Rows from block 3 of a small audio frame classifier, named by matrix and row number. Each number is 128 + 24 x the weight over its row's rms, rounded and kept within 0 to 255. All counts start at 0.
After each channel's rows are labels from the 100 clips, of 14976, where the channel reaches its highest value: "lies over" is the class under the peak; "loudest" is the band of the loudest frequency at the time of the peak. Only what is clearly more common there than usual is listed. The data: tunes sung on syllables by a formant synthesiser.
# c30: last pointwise conv (model.blocks.3.c3.0.weight, 192x192x1), inputs 96-191

c30.166 [156 107 113 124 113 175 129 107 116 136 141 166 111 121 163 140 119 135 120 118  91 141  91 137 130 147 134 141 138 122 153 117 108 132 161 122 136 131 116 155 145 103 133 144 127 101 108 136 112 128 127 120 137 108 144 120 142 104 130 127 142 155 134 129  98 141 110 105 162 113 145 120 122 144 149 112 110 129 132  99 119 132 149 110 110 133 154 136 118 110 127 158 117 118 173 122]
lies over: /ʃ/
loudest: 2000 to 4000 Hz

c30.76 [121 128 116 153 120 128 164 134 135 126 126 182 120 108 151 174 140 107 166 155 124 142 139 143 126 104 198 109 108 115 143 121 105 138 119 126 139 143 165 121 120 149 161 127 121 129 104  97 131 133 152 127 138 172 120 126 165 145 139  98 117 163 197 180 138 147 140 145 141 110 190 156 208 134 124 127 128  99 125 143 114 109 121 187 123 128 107 137 141 129 117 143 144 122 151 125]
lies over: silence
loudest: 500 to 1000 Hz

c30.51 [147 115 137 163 162 123 143 132 144  98 126 130 100 155 157 110 119  97 136 131 165 100 142 142 147 129 145 113  98  66 139  96  81 184 123 167 135 154 111 148 121 175 133 129  99 114 138 100 151 106 145 106 107 106  90 149 133 144 123 113 117 103 134 144 129 137 126 140 157  52 125 116 160 112 122 132 170 127 135 148 166 124 152 133 114  84  98 169  80 130 127 146  76 117  90 117]
lies over: /t/; /d/
loudest: 500 to 1000 Hz

c30.169 [115  91  89 132  90 120 114 104 143 140 110 124 115 122 117 122 123 117 123 116 149  93 130 110 130  85 121 108  86  91 110 139  85 141 108 120 139 129 145 128 128 123 148 133 111 130 127 105 130 138 101 109 132  77 132  91 120 123 112  79  96 119 107 120 155 128 121 115 103 136 120  96 106  58 106 127 133 133  75 112 104  98 106 133 122 126  98 104  98 115  67 107 127 157 104  74]
lies over: /ɑ/
loudest: 500 to 1000 Hz

c30.153 [146 137  93 155 115 130 126 140 139  62 125 123 113 122 149 115  96 102 130 124 190 142 103 120 101 138 141 104  93  87 127 147 105 196 128 151 109 132 133 144 116 119 165 152 134  77 130 102 148 127 116 136 133 128 115 115 162 120 115 143 113 162 141 151 131  97 138 105 125 141 125 132 114 111 139 100 127 120 102 140 132 153 153 128 136 123 138 161  91 112 133 168 125 148 118 126]
lies over: silence; /ɑ/
loudest: 1000 to 2000 Hz

c30.28 [130 137 120 111 119 145 130 118 138 101 130 135 129 111 142 128 123 118 115 115 137 121 133 154 156 146 136 104 155 176 123 146 143 133 141 124 151 125 116 130 181 120 125 119 132 118 122 148 130 162 147 163 143 134 166  89 143 152 130 130 158 115 114 102 122 170 107 165 146 167 115 133 140 126 110 114 117 182 145 133 118 173 114 118 147 133 142 170 160  90 168 110 176 106  87 173]
lies over: /t/
loudest: 4000 to 8000 Hz

c30.56 [123 139 128 132 115 128 117 103 130 131 121 150 137 121  91 146 161 122 137 150 151 144 117 135 136 109 168 137 113 106 148 123 123 135 132 137 139 122 100 115 130 130 131 105 101 157 107  80 149 147  99 113 101 125 106 125 131 136 149 112 101 138 156 126 133  81 123 101 149 127 121  88 148 105 107 142 120 100  94 102 153 125  79 146 104  91 162 139 115 151  84 100 133 134 140 122]
lies over: /u/
loudest: 250 to 500 Hz

c30.152 [131 127 122 146 138 113 158 147 139 129 112 208 111 121 136 173 146  96 165 156 131 131 141 137 126 106 193 119 104 104 144 132 117 126 117 132 124 133 162 141 109 142 172 139 122 109 124 113 148 120 132 131 120 188 120 130 161 131 127 112 123 172 196 155 135 146 156 154 137 113 174 167 204 120 123 116 134 107 134 126 111 111 132 182 104 115 114 141 136 127 126 143 151 152 151 118]
lies over: silence
loudest: 500 to 1000 Hz

c30.138 [152 116 113 145  94 124 117 127 119 131 159 162 110 157 144 122 122 118 121 113 121 118 123 133 118 120 148 148 151 117 177 130 119 106 136 149 120 116  76 112 107 101 136 145 118  90 142  91 126 113 143 100 127 113 124 101 117 111 117 123 130 149 119 107 123 118 135 104 153 137 129 140 127 128 148 108 114 149 111  85 118 159 151 134  96 147 143 132 133 141 116 139 110 165 129 114]
lies over: /ʃ/
loudest: 2000 to 4000 Hz

c30.105 [142 144 106 132 122 154 133 117 106 134 143 156 100 132 115 141 112 111 132 106 144 140 103 154 147 129 141 140 120 110 163 136  67 124 126 106 120 136 161 133 122 111 128 157 110 115 137 121 154 120 124 101 142 141 131 151 113 102 118 105  95 156 142 123  64 109 153 125 134 127 152 112 148  98 134  89 123 129 119 101 147 146 139 145 105  67 111 141 113  96 113 115 130 113 146 116]
lies over: /ɑ/
loudest: 1000 to 2000 Hz

c30.73 [ 95 111 126 120 131  87 140 124 132 191 150 154 107 125 111 164 122 135 151 112  90 117 166 152 186 108 158 116 105 125 121 124  97 132  79 106 125 131 116 146 120 119 119 121 126 161 130 109 145 105 164 122 152 146 150 131 138 142 126 123 162 138 157 178 104 181 134 172 119  84 138 150 168 132 116 102 147 116 140 140 125 109 153 144 105  96 133 119 153 135 120 137 128 134 117 107]
lies over: /l/
loudest: 500 to 1000 Hz

c30.82 [112 126 110 121 153 129  77 118 123 144  96 125 116 131 129 105 157 154 122 116 111 113  92  85 105  86 115 132  97 110 108 112 135  82 122 114 167  94 133 108  48 104 109 143 112 126 157  99 154 111 134 109 116 107 127 118 114 120 120 111 138 146 128 129 145 113 161  93 103 150 169 124 102 101 111 107 140 153 149  95  85 129 129 105  94 132  79 109 123 132 100 143 139 164 161 129]
lies over: /ʃ/
loudest: 2000 to 4000 Hz

c30.159 [159 132 132 143 142 133 118 126 153 126 135 182 146 170 119 123 156 139 146 176 101 139 119 149 133 145 151 183 130 136 162 125 116 107 148 125 123 132  79 119 124 154 152 121 120 122 133 144 169 129 135 151 134 126 130 116 138 144 110 138 127 128 115 138 147 132 147 153 103 145 126 131 119 129 123 117 146 119 103 121 155 133 108 117 154 119 122 129 120 137 102 121 172 146 102 115]
lies over: /ʃ/; /ɑ/
loudest: 1000 to 2000 Hz; 2000 to 4000 Hz

c30.100 [131  98 126 119 126 117 152 139 130 153 138 217 116 116 153 186 172 136 149 129 122 114 164 140 143 136 185 121 139 137 129 117 133 103 122 120 135 147 153 156 139 137 131 119 161 123 115 145 114 106 117 164 138 200 103 139 162 166  92 105 165 121 152 144 141 154 137 187 161 101 141 160 198 127 145 130 100 151 150 146 109 146 127 185 164 145 141 156 174 143 155 133 129 109 121 137]
lies over: silence
loudest: 500 to 1000 Hz

c30.44 [120 121 118 163  83 141 156 106 117 140 127 125 108 102 107 126 165  91 109 135 143 131 115 135 138 125 139 148 112  95 141 142 146 150  96 135 114 116 111 121 135 116 185 114  97 137 139 129 105 144  89 115 145 125 140 107 122 134 140 105 106 131 145 105 136 110 121 119 118 121  88 115 112  93 104 137 135 112  72  87 139 108 125 155 111 117 119 107 103 142  93 120 117 120 140  80]
lies over: silence; /u/
loudest: 250 to 500 Hz

c30.79 [117 141 138 138 152 124 158 128 136  99 143 106 129 112 114 124 151 131 138 132 145 136 124 173 157 156 111 131 170 155 131 138 161 130 133 109 110 114 155 115 168 137 146 101 148  95 106 162 186 120 112 154 140 170 152 121 159 122 148 159 139 155 109 129 126 133 123 143 124 173 125 135 125 171 163 137 110 142 146 151 131 166 129  94 158 164 166 141 131 131 185 139 159 165 121 193]
lies over: /t/
loudest: 4000 to 8000 Hz

c30.63 [117 126 120  66 151 127 141 101 150 175 123 110 138  97 122 111 126 134 111  66  87 113 131 134 144 146  95  95 133 132  94 125 124 145 119 128 128 129 118 143 113 137 106 122 118 156 138 129  95 117 123 117 160 124 130 116 148 121 122 126 151 104 122 132  89 164 104 133 129 139 118 116 129 132 123 122  66 147 130 144 110 134 127 116 135 130 128 143 123 118 121 121  95  88 122 123]
lies over: silence
loudest: 1000 to 2000 Hz

c30.81 [ 94 110 100 126 134 101 126 148 104 128 158 122 132 128 113 124 144 137  95 132 112 101 120 123 131 120 104 123 129 158 142 111 121 138  88 143 146  93 164  97 155 130 140 106 100 145 108 109  75 129 114 104 121 125 137 124 170 123 109  97 113 100 111 141 138 143 141 135 120  79 133  79 149  81  65 114 134 108 147 143 111  76  76 139 132 111 131 133 128 137 120  69 183  98 103 139]
lies over: /ʃ/
loudest: 2000 to 4000 Hz

c30.106 [114 131 117 114  53  96 124  86  82 124 155 131 109 100  70 109 125 120 131 130 138 108 135 172 152  92 151 112 132 159 153 119 138 147 103 126  50  79  97  93 172  68 161  83  90 106 133 108 131 132 128 101 129 138 147 122 133 119 139 133 137 152 157 135 130 162 127 118 137 111 103 115 166 120  91  90 144 138 141 115 129 137 114 139 101 140 149 151 117 134 101 128 139 127 132 112]
lies over: /t/
loudest: 4000 to 8000 Hz

c30.41 [133 118 137 173 131 151 157 122  99 112 110 123 104 124 144 135 142 148  89 151 128 119  82 121 135 145 127 136 137 128 152 116 136 116 108 155 130 130 136 111 149 129 123 112 143 114  96 139 127  84 117 134 118 114 113 138 145 107 146 153  98 126 117 148 152 100 117 105 176 123 151 147 131 157 152 138 108 118 127 106 112 127 118  91 145 148 157 140 126 161 138 110 110  95 138 140]
lies over: /u/
loudest: 250 to 500 Hz

c30.35 [ 93  81 121 126  97  78 132 137  86 118 150 102 143 138 101 155 141 147 110 136 104  79 124 131 135 117  88 131 161 160 121 100 115 103 101 158 144 125 142  91 167  72 107  97 145 140 120 131 130 126 111 126 141 114 123 148 121 116 102 127 135 106 103 119 132 126 123 147 124 136 113 110 143 110 120 125 136 126 142 135  97 132  88 149 128 151 126 133 155 100 111  70 144 118 142 138]
lies over: /t/
loudest: 4000 to 8000 Hz

c30.184 [ 68  97  90 113 109  96  96 115 115 132 121  91 107  83  79 125 116 153 132 127  99 109 172  98 104 108 115 127 112 134 123 121 107 108 102 130 115 113  98 122 138 128 112  82 131 149  77 139  87 143 106 130 147  87 162  80 128 138 100  86 136 125  93 117 106 141 113 136  86 137 160  92 117 109 111 137 116 125 112 147  90 116 128 125 153  82 125  94  99  90 103 128 143  85 134 126]
lies over: silence
loudest: 4000 to 8000 Hz; 2000 to 4000 Hz

c30.31 [127 134 117 155 133 120 131 160 121  77 111 159  98 163 137 133  97 123 133 121 171 147 115 126 115  98 135 130 113 111 141 139  93  99 138 124 146 141 150 145 114 125 136 152 128  85 177 118 116 108 112 119 124 134  89 137 117 118 107 105 135 124 120  96 120 120 151 135  99 141 141 124 143 110 116 108 131 111 118 118 175 138 141 133 137  68 132 100 110  97  94 149 145 138 130  66]
lies over: /o/
loudest: 500 to 1000 Hz

c30.50 [133 125 135 134 101 101 137 125 142 131 120 167 107 130 116 141  97 127 138 107 131 129 158 126 119 119 143 114 154 123 111 125 136 134 169 138 134 165 139 147 138 123  99 130 126 166 142 143  90 139 148 156 141 140 121 141  67 162  87 111 177 110 117 102 125 147 104 172 118 113  70 128  99 107 123 106 135 186 162 147 113 144 166 146 142 144 123 144 146  97 147 147  82 125  97 142]
lies over: /o/
loudest: 500 to 1000 Hz

c30.120 [154  97 158 126 128 101 132 100  97 142 135 134 169 139 123 116 137 134 140 164 100 108 111 122 129 138 138 135 118  92 141 108 107  97 159 158 128 138 123 110  94 111 128 104 144 155 125 129 113 116 111 133 152 114 128  76 146 142 116  95 131 136 125 137 150 133 106 148 102 131 175 150 141  98 115 142 107  78 111 147 111  94 121 160 141 135 126 108 126 116 136 125 141 119 162  96]
lies over: /ɑ/; /æ/
loudest: 500 to 1000 Hz